{"train_examples": 72500, "kernel_size": 3, "stem": "deep", "optimizer": "normuon", "l1_shrink": 0.003, "batch_size": 256}
Rows from block 2 of a small self-supervised image encoder, named by matrix and row number. Rows with one number belong to one channel. Each number is 128 + 24 x the weight over its row's rms, rounded and kept within 0 to 255. All counts start at 0. Numbers have three digits each. After the name is the row's rms in percent of the matrix's.
After each channel's rows are labels from the 100 images, of 14848, where the channel reaches its highest value: "peak at" is the part of the image that holds the peak; "strongest on" is what is common among them. Only what is clearly more common there than usual is listed. The data: rendered dice on a table.
# convs0: first 3x3 conv, stride 2 (model.blocks.2.convs.0.weight, 112x80x3x3, each kernel summed), inputs 0-79
# convs1: second 3x3 conv (model.blocks.2.convs.1.weight, 112x112x3x3, transposed, each kernel summed), outputs 0-111

convs0.28 077:101117119122183113162117119119085131152142113130117161117119125135129122078104117134140141118117109129115104105144087151150102131156144128179135112141085124145150160120073127125142161183169088123160134075112163135135139164100102128138132134
convs1.28 091:140092159157151150147124162129099143089118177099100059108147140096147153109104141108168128079136124128110124149122156120170111101150125123101123090140102069128186119132103116146110135130158137138097125122164099148103130112125117179123112158115144118082101119134161115110108136109163132138111116122114118137136123113062122134124142138124
peak at: middle right; bottom right
strongest on: dice: three; white die

convs0.62 096:123123154165166128138142128102168091102135091103114097121112157120135114102134090088144135123147117085135149102131148139188143161132119149111102092138130132159140121131148131112152187156175172168116132111124097107134101130147132099099110122
convs1.62 104:145109136088096114144140133098132166121188112132133093125157135114114121148147110158149174104147099135132131201125120125134145126136130140139108132113163155142121183113120112122129142126132144192157117146118107205094124194144124113153117098123110153123106106095092144153140099098106118110125117120125102124146166132123143160106115140117
peak at: middle right
strongest on: white die

convs0.1 097:166124145109162106095112156108122116104122118099118139085086163116104120119116129132124090148135146129097138157109149123100148125125120101163121118108106115116153039131154112092175105156135151091118132084147121142133087125134128121109134164
convs1.1 135:105090073126107092088149149112126103110102168160112118117134140134116125098105099156066107097133127087109076134122073136123111122118104110133135106162104132111140156124132140086148121145102125096132137108151096134103101111141121076138130123058117103089088132115148140124108111086126101113118160110113133086142129136138100125132128118137
peak at: middle right; centre
strongest on: white die

convs0.64 103:165173136163112078115075142102104112111169156163141173121155107101107123123138095100148121105134160119148145129139151122122166112169116109137103122101133090136137100143150141125113124075155094150118121146108076144110117110112124128101133109
convs1.64 095:130099160132107161105142154071112162141132133150130099072110133132153147111130125125148102075107119132120143118127137132120147106140183126131086154143147130136121102123087132154146124168112152116135104101091120103156106130119107127093116170092123121129124130146112170156138162119148180152132129106087169156131122106109128086196141136148
peak at: bottom left; middle left
strongest on: black die

convs0.48 092:137129146125186111121128143128122146122139142141115109121095118171112099084116105123148133114095102134144126135107125129107111103058116142130121149064119141132121099129106140159102114108143125145057137124125111123151170123165119190155099123
convs1.48 120:131172120132088121141156108141121163128119103138100093085082150149197130149167141113136156114143144126110160115123141107135142124158138114139165153110144165090082128122123158123137120088108091112102098080117127105163073110128138117139145121120121099153124144128141147141128108142139181137133100095176139121122151097078112131132109119158
peak at: top centre
strongest on: black die

convs0.29 100:155110146099174128127165147097156138141109145127110059107106122120141097085114113149100127092094169127094126099111135088155121123157109172122163142165146154140118088137106129151126136122118102128107140152100129146100150102152126173117123124
convs1.29 100:099107126123112141136116123096142117159145122136140205124151121136121097155140132106133122111147053136124137181141141125125140107118138144140103157092102124103110125135129139126136088112125125110084125131160176148125114139138127083138153115156129124096128098105114115138133124166120146159159071169097117101112131126161129208101107105107
peak at: middle right
strongest on: white die

convs0.88 104:117140141136153120149103132113149109109114110162123124124091096139158122104081131095107115097134098128134110095139116149124100112140134107063134110156127208152136148100152162108109149160142107154110126122134138098124144126126138066086111146
convs1.88 078:168115110127106055096107148126114107121165116128118109108101126083126088101138113122123123075123139118150101141130144121114096131117128123111120106117128080148101126136106112117111157139075083125102143110125102180134155138133182139155141138104119104095086113097121133101106110077111132095109159144095160115120093136089123134106150103132
peak at: bottom right; bottom centre
strongest on: white die

convs0.46 089:134099161131146122138128094136122135119108139072126115152077084109174108128122129166131133166099100108074105158124148151117148160132158128135122125133127132116121062126123139139103110122130162122120189147164101130096126110132111131148115173
convs1.46 103:128115134103147101169144167115134132154133169138156134115128125109124161112129130126074134139121153116165105120107127162142161134106104111137138134144130144116086173118144123082126134149118148095105164145146124121139104069135121148129133176082119126116111147094141089118089068154133141081117118143143132103069162099155159115147125100099
peak at: bottom centre; centre
strongest on: white die

convs0.78 098:123129150085088141151130136117109118134142155132126094093142123091160105122149098166128144154127126102138140146083115080096116121139129144146121129127107143096115091109125089133194116167131134144131085123102093129108106162083131143102174145
convs1.78 091:119123130137129144133125100137117120144120104138146133115113142146117112105141138146097139126134115065071084143106115123105117106122165144063130164163142136139140079139156094110124127132170139114120121103136156116104100141129077105106131067129119101093138104109108088103146164100124135137110116112129123089128065142151128190143125150106
peak at: bottom centre
strongest on: black die

convs0.3 095:106151120116050116150126186154107131139122120145159133108139136115153097138132137155097110119129155128155130106122132120100175143158111115138105180120133125117128100141075125105127120126131120106087137146135119114100076110152087123094180126
convs1.3 107:151123137125131130148158081147141124124159093181124157125101131114092124143127099078106155122140096094117101134096182113135108148174096091112141141112111156135100127147151148114121110166114151130128109144110148129137078111110110149138139110072147133123156093183126127109106141073102092094133109132095132123082105110137135110123109103132
peak at: middle left
strongest on: white die

convs0.10 106:150117145141127113129132120173145104132030128135125133116101111144098172105142111125112116092153074115149102141103113100056150141129118151149138120138147106149110137142165127149144135101144123158092153153136113121121117118111093137114122106
convs1.10 080:065145117139126138134136113093139088091150113110107139131128085128122127132120139131133134095105157109149110117130129129134098135127150145143119100113123067057097103130103108105199102142103134159102127206129128110106181143127184131127135146123150121131103113137147169164127120130125109135119098138120166119124122132164139118098122113105
peak at: middle left
strongest on: white die

convs0.73 079:117116093086112115149162123104100121136146136146141091105101141106152141112112094143103168107128125137100118076145111100127146127116140156145144100154120075122117154144110165120094127125120104166099107090092092142119144105182096159160113133
convs1.73 083:146108154155134118157138108123156168129134127177123104112102156118116129155119095106142105104135101116132127120145117141156160130154127161116155149130090127110109127131128139135117159092138132138126109127100113174120178168141097116089100172120129148090142149160071120182103148118115093129119157111090108098109156120091147173101107137076
peak at: bottom right; middle right
strongest on: dice: three; white die

convs0.37 103:128117116085094124115123157147092135131142131119114168130097138152152149103135152139120150135159130131113117139092113135081120135082163150136089170094129185117116126108155149137119143117123098109152180121193131110116120123147140089127089159
convs1.37 119:134143059121079141131124139127110132117167147113132165168141134120079170117098100103126112102120134123174120105122178112139126126119147133133100126144100078097131154147111122095126136164141123124140138105142102147136104082074119145157169127144127073115120091143154106098110119125107142116148074119125133145107144131132137128103081162117
peak at: bottom centre
strongest on: white die

convs0.18 076:106116142099151118080139106093098126127158168155081148142124129126171141096137129127084136148078087130095144099140123178145139138151118170134109129153114121090125092124088137121130179159128106108109119139125120157137107119095109130154120158
convs1.18 103:167119166106096144127151139131127131078099160122153139147158158108117105115115129119149140100135106147113099161092157131135133162144161116119108148118139123117184108148128133140109144139143140145104081168144139150143122130117137126146122134142090142134125101062121122107124140152115141105177174152154139117139122210159125152104172171144
peak at: middle right
strongest on: white die

convs0.31 096:165093112129097072103107164147127116142129158139103179127098144135139136104180134126132148155116120133091143111147121109091111100145121123124068141130139114145120113084144114102126083087093157149172144122132144121105104133135083122125107144
convs1.31 089:095145119127140128156086169140137081128109119146149097130116100112119166117128126096120136181090143121157127118100135105114117118122160126162161092170130117139107181129119134149158107095140124095163153102132116132142153108126157081145146108172095081137157071126126102065123086168128110120102135128124144146116142120129143127141121110104
peak at: middle right
strongest on: white die

convs0.66 104:091136136099139123090128137126101111110167153122150094114106169135144123148142125129150190169125103135155084107124076155137123120137119117108122172110114096121068112104113085120063101131122091134154126127155115121126137121147137128130101137
convs1.66 107:111123111154107173204125124108127124116140112130145116158084118151116098138148108079133094150131125150089128137105092140150152116098152117120110082135100091161095100146148102116120106132122111114121107115117135122140119138149095148104108142173105090133122143121113104103117138156095123142052158091108162142130120121091138152154162117104
peak at: bottom right; middle right
strongest on: white die; black die

convs0.91 093:137137137147146132146096121122179101127094191115141106131165105077119096099091118096142138114114111085105122109092117106154121147108136118154121106127114162118112131139125153177123120151117120136093171148096141114122119149108158134073098151
convs1.91 101:118139130089128088102095118097078109148124162107116189085152137101132108111138099122137126118140155128153131180104124107134105100135180145136126119090130126115160136097130148129130142135140141072122121086175120118162148097113129136166096139137137131151120117086134135107122160100106179152151132108089142097119136098110130128131181112152
peak at: bottom centre; centre
strongest on: black die

convs0.26 093:128130134123160156156122152082096120127128140123142122095114098103139135125152151145142183133131113203141162118108101096115111119131137177096126150111139153114150125112115116138119098191140100176137115136096116142159117127081126131088107129
convs1.26 106:085126159102115149144174105147133128144147113136092112182126093147115082135149105123125132135132145157118149148093157133156137153176103134105121125085143137173169121138123124129096114114134116160126108140121125151091114114106119143118150143155130134137114105126110101121097110182136132124112078099108065101111110105127128212126126136106
peak at: bottom right
strongest on: white die

convs0.45 129:113122082111141085126111154135120129124140207136148147126121107124090104104172147167132147148106135108149112126137113071133125151097136097126135155144122187116122130075093122129112145105108104102153105111128141133127136111072129143108111117
convs1.45 114:088091064149111137106114105123114096096156075115124134156090097135104140111106115069140111101079128123126135098114117111095101111119180124136122114117101122118112115130129119114097107083123112112126108129063139153150114095109135127140139100128100110113089105137114079092131133143110095089115133087122111102112117118132109118134120097096
peak at: bottom left; bottom centre
strongest on: white die

convs0.44 090:112169110117157121136125158164117146128167117161134132146112145169112089115119119145103119108110108137103121109125176134090129134111149132126205140099123159140093129145142127085121162094158163133136124133103140113117175076108105092110122124
convs1.44 095:161147124157107125126097126109129133153132134154118129093051196120151130111150174107120108156139122129114106098152125113133109110083133095131133153149140130124161129104119142109120146141113102137123129134126132171157109148134189125126160090125176142142071084134130116159137130196152149111132125116128149126137126126089115166094120110146
peak at: top centre
strongest on: dice: three

convs0.99 101:182164098144160128131105105131140144089131088137139119129112092142057129118106139113113151153159127107127136106105123125124108154101096102135097137106122091144104104138114131121169160120112112108172092177134134148081144127159112139138119093
convs1.99 112:095114137102148129118135138115118071112167120139179185123110134105121138161093099124151122140166123145191175144134144141130122144111128083132130086176154112125149121168111126114108115106135151092125135145136112115119133128096128153087109130194118089136126097111094113128168149105117140131127128114094126144098155113074105130121154122121
peak at: middle left; bottom left
strongest on: white die

convs0.59 099:128107097115122146117165104103103134116162183101140117139122097125084139144132114148086129137130131152084128104126123125112112114125148145108164139150117106129116129072114163137117123071126079045159094144122110098111109123139127111130120126
convs1.59 085:141106085163078097122100142113106173128137088154131161116073123144122135139102071093143143122078098139106126099112095107136115120103087115132120090089130109145144116119104115107124102111119131118111137120118115158148132123099112115132078123130124125131112109107088097121127116068081098131119119127113112114108156121111084139125118077090
peak at: bottom right; bottom left
strongest on: white die

convs0.14 098:116122092153146129145088128104124114171129104142109165158144057097120147122152143147152126152137134092153128139099135113146105108104118123126096108132139141113117168107128157146142144155105139141171107127153165143110146086096097146067095122
convs1.14 098:119084158102123125153135094118106097108094130104122047089112136079131145093136113137124077167160122136167148153124136073101115085122160153120103104087124120134131134090164124128122120101151122135117128142112127136097117152098099137114086122119132098157081137130109104132109127168105138113121094102143110096127150132118143136115106105109
peak at: bottom right; middle right
strongest on: white die

convs0.17 103:175174124125104114136119182163140104126126148116104113127158169120097103125162104154160131143118168136143146130109155099106138126110154143123094145111117085129092141145165132129108136118147124129106122156112101092139147149092071175119165141
convs1.17 104:097116142128108115088126124145091092117135097132121129112129102117167082109125148119126115120133087121129152081114143123121152127132155113134124154176133180136097132119101104142126169135100143122088158100116111077155126147109135104149157100127116135148155119169076104110128120135077166134116120110059132135102079120129113111170116097126
peak at: middle left; bottom centre
strongest on: white die; pink die

convs0.80 093:122116156160142131080122130144138085120134142136160138126142106104093124088179157125165153142124128101132113157115150107167104118089141116129115118129114129123122119071086117145146132128123135137151114113096123135149141080054157104102118172
convs1.80 084:140097090106142128166133149086137103129146133099085109145105137120119112102171130135104088102131125136121109116138152101127157090121180151132103163096128154146154117130126186160093118115120109128193138108084147090103160121120120095105150112132156101144143117103113135107106152185123149099142174115154137134125100113143146121134137089134
peak at: middle left
strongest on: white die

convs0.5 107:127093091163174135132103107105130145110125155118121096158140126116121103184105138150130150157107185103092114110167119095100100171122109166137111104157115184158093125145101132125149134122133141134115103149117126119123160109173129123128117108
convs1.5 104:123085116167157135153128114103163124113133143166077098126100109150169134121138137077131107116132112145141151159111120094124138095091204113161127097117085085136123120142129140155138088095102092097138118108117126157123121136157138132118131119097077119120160165109181140127124138123109123109115116134133124154099122082112139156101136094135
peak at: middle right
strongest on: white die

convs0.20 119:157129114136179130136138111046144123072163122147142129120127120133074135140159077133113148140131157117149108111145137107185125127120112146118131136146111108151117119102102143143112099152140090137149113124158121114137119059112117150141131102
convs1.20 106:126115108142105129145141101097129140127113122142105070111112133091138138134152098100098127137159079110125126141106105066119141107083139094123133117103136110125126123098106106103118101128141130129086094083132117131106111165111124087124102071131129086165130110121117098093151078147082107118135126132126112091086087153117115148122101111091
peak at: middle right
strongest on: white die

convs0.70 092:144147095155155142089104165101190149109100082113131117155133133094174121113124094119205152119127141142130147127094134137127124135134115142094122083106149150087148117125116124132098109115118109120103146152164087107131141115110115135117111099
convs1.70 083:130112089146112105110132127126122084165165101079148131123106126169177112116122121157132098134169148119139076149106134112142131108121128093094120116109143075171127140137136121127110156113092108122113168166110094134118119077120124121105084131121101098166119118086142115082123170089116147132141085147119172140133138124120158112141130116129
peak at: bottom right; bottom centre
strongest on: white die

convs0.100 086:186122058130132133133117107089106108092142092104118124102135154128181119150134107104135170113141155118113129154102103128105131115130157113113145109122139133094152134156122100105179138147140087108155100130146138131104129079160121113121113172
convs1.100 091:121077124153137118135145135174127109144151169118135157141095113116109132148091115133133110108135125151160108118100143090132102150132105103110104080137128147139101074148145148139097173109140107153132127114142079137167145186113097125134124131123147075105130122112143078169117132125185139122131100139105112110104091109108123171156152140105
peak at: bottom centre; bottom right
strongest on: white die

convs0.60 089:101136129134197099127160160115194113116158132161133144108080144109168102107146151136115126133090147115123134149105143189112168151115112140112135186146132122120141116122124163122126155129128091104111124122084136104127114145116102135106141129
convs1.60 091:141107144138089110146111124116159136118175110155098113089158135086111101139136145097129125123081120156124131154116109116142122126183090107163116146107115151097109177091108122112143142095126153127129117133147103174104119113131151158156139103107158174146151071123101114097156105157111113164156182120125113153117141119123150163106132117148
peak at: middle right; centre
strongest on: white die

convs0.38 110:187110124125141102137153129133128126123138115095106124109135114101111085152130167088103122145129166119081151108132154134167130041140108134121146132115135106091148101128114131116136131105114128094159113093129147118151070140114086140129149141
convs1.38 125:128113087099095135153086117102155122135121135103090122110114089129115132096125098085122132122110119113099136119116119123124118119119114100197120103109109115121110094141103077102103124095127095178122135116093084124138147130131104147120106138103143121091090104115120168154143112125108104100111094120107111126109087116120086143086161069159
peak at: middle right
strongest on: white die

convs0.24 108:151103135170111083135113107107148175136112111164094112121115123143192115159122116136143158154138080113132147137121124144118131149110102159115118079162150115135140171112080106129119125119111097153109168109164164117111117135147111095139130091
convs1.24 089:114131116153123152148136126116142120121217140135125108148120140112130146137085110155102097110150130121140126122119145130134090106126124118176137150123138058118098138130151113127090141153110108130090098199089111164099142142156094099084127143149115102094100131110136137127117164169133078125120130155120094120109121138135099146132120086123
peak at: bottom right
strongest on: white die

convs0.92 103:129093115143113136110162133143119118119108153105130108128208124143106138148134129128102124128134138167151085132123134188151160138146114128085184140092141102116121080133128162127120133103147153143136108116090109109181102123096132086126113120
convs1.92 128:156118113130110129080134158133138138102123127101124116172118156137071102133122149104150131131126124145120175083145128128112138126145139090090137125120118175129172129070093135145131144103147120167150112165086141156161140141124155152134141111124145115127095137173114126132120112143148151140124225155137122138090138122101113087122109144117
peak at: top right
strongest on: white die

convs0.49 103:129169157114125092141128155124121132141134150112134127144143113144124083130091091112136104107098148102167132135129161110152126157155154100127154138134128126123118121130119132088099170155166122123164142133172122116146158123158119107040074133
convs1.49 096:128182122147143119115114102123134097141148152130165112113100127111116096159125101114115121124109117073125113146128149092109068135112147103093107174172147090096101132137086125083134155148146137136112118137160147127173128119117129163111111109147107097139116149126147111127103130153119148127100157134101115151163136108051099131159150166114
peak at: bottom centre; bottom left
strongest on: white die

convs0.30 113:121130149119117119119117139118119142124163127145110156118106066117094144156129142106130120071150089143121115120110147094124099108139089142100152134160137096133122103134144089126156165110119130086137165108146148139115094088067104125112138182
convs1.30 099:119147099154123114195136148150144102142086117102140122119096142139123135117138109077168115133156129112078134112148105114116128110119120168129123080087093142146136133150128123119135081154069134129139126137137115131123104124156079080124165103154115129124085119165159105139152135090144120111138143106106114118113111119160104158108186100109
peak at: bottom centre
strongest on: white die

convs0.12 103:135143125143148137153158170085143143135070129146113139134122154171096143142123140128127113116111109078116118129136126126125070176138103144111138144150157158210119127113131126140144104113126120136168160125111142124118077130124127145184125119
convs1.12 102:108084129141156150117124145044150070119124148142152110102094091119152167163121123149109103156135121132124157127155157115113134106113131119127109146123145158093118131108133133135133109089126144102126159127160103137118137118132140069099138113146151081140127118139093170110157105090102104088148139125121155161099138103163084141161126124135
peak at: centre
strongest on: black die

convs0.0 087:103106098073124111119155101111082151146119157106138149108109133142177130116130080138095151130127155119137120125162129142115136136128101137111124121140070140117120093124094145124082159163164115173108127101159134170159125125113124141099081144
convs1.0 117:117116154143127108099137089205135142132113137089167163171105126122110136152136149188132143126148131127134120133176138126118108160122139102150098130118134118085177127158122116125119136118109131151072134146157127094178143118113148160151143111107163137133135141122107125145118142198151101164160114139099120115164156173135142140129132134129
peak at: middle left
strongest on: white die

convs0.54 100:138088151113123136123140107132134121096052130128136145135122122162087144121124080181111165098107096136130086154097140096142128108125188121124142149127118100138146139157147126157125105114150095178120106165106124121130118102149108158118126107
convs1.54 108:114111150102127141173126106112096079145138146131101151131144092118109152133114144109101066136128101119159167138117132146158117105090155207137114125119139108120148102125093113092143072113157112140100158140140130132142162156078130133119124127115129093125109118153114116142112128159110152090108105143141171082106101110169132112111109115114
peak at: centre; top centre
strongest on: white die

convs0.105 086:180160124142129101126134162131135141147129135101126123113121173110130117085130100140123095111098103106094129146115112122103122127142109158087148150151116128170124087133124119112092167093117140154130181137106111143134103121123095172130096058
convs1.105 077:121151179110100126130093132113140128139142115127126144151165155136162113109100164127093117116132123126170163134106154130133139124119125132129130204157155108140102177113121131104124149094119139147099136175128115139154139154132167134139095147133110114174107096102117117133138089171112154125105089135079110151082148111171122144095109126081
peak at: middle left
strongest on: dice: three; white die

convs0.19 102:117104148107156148129122157109113116102191108120138133144103121143141151117103107130126128167150131115098101158083164126114143110109132130148136138107138138120161079124156124136179155180144149113124151155092078114115119082095131126161124171
convs1.19 106:125077116119116114115133189125105125109117141140141121128105127128119127130101108163090111132121092111147121125142071130111108092108090141107121117127119139119113144098106131107122137153135098104145140124117151111072099131118106128117108122122160102114112141146103107078138099098175128062131152121139126116136196136169150139157118156056
peak at: middle right
strongest on: white die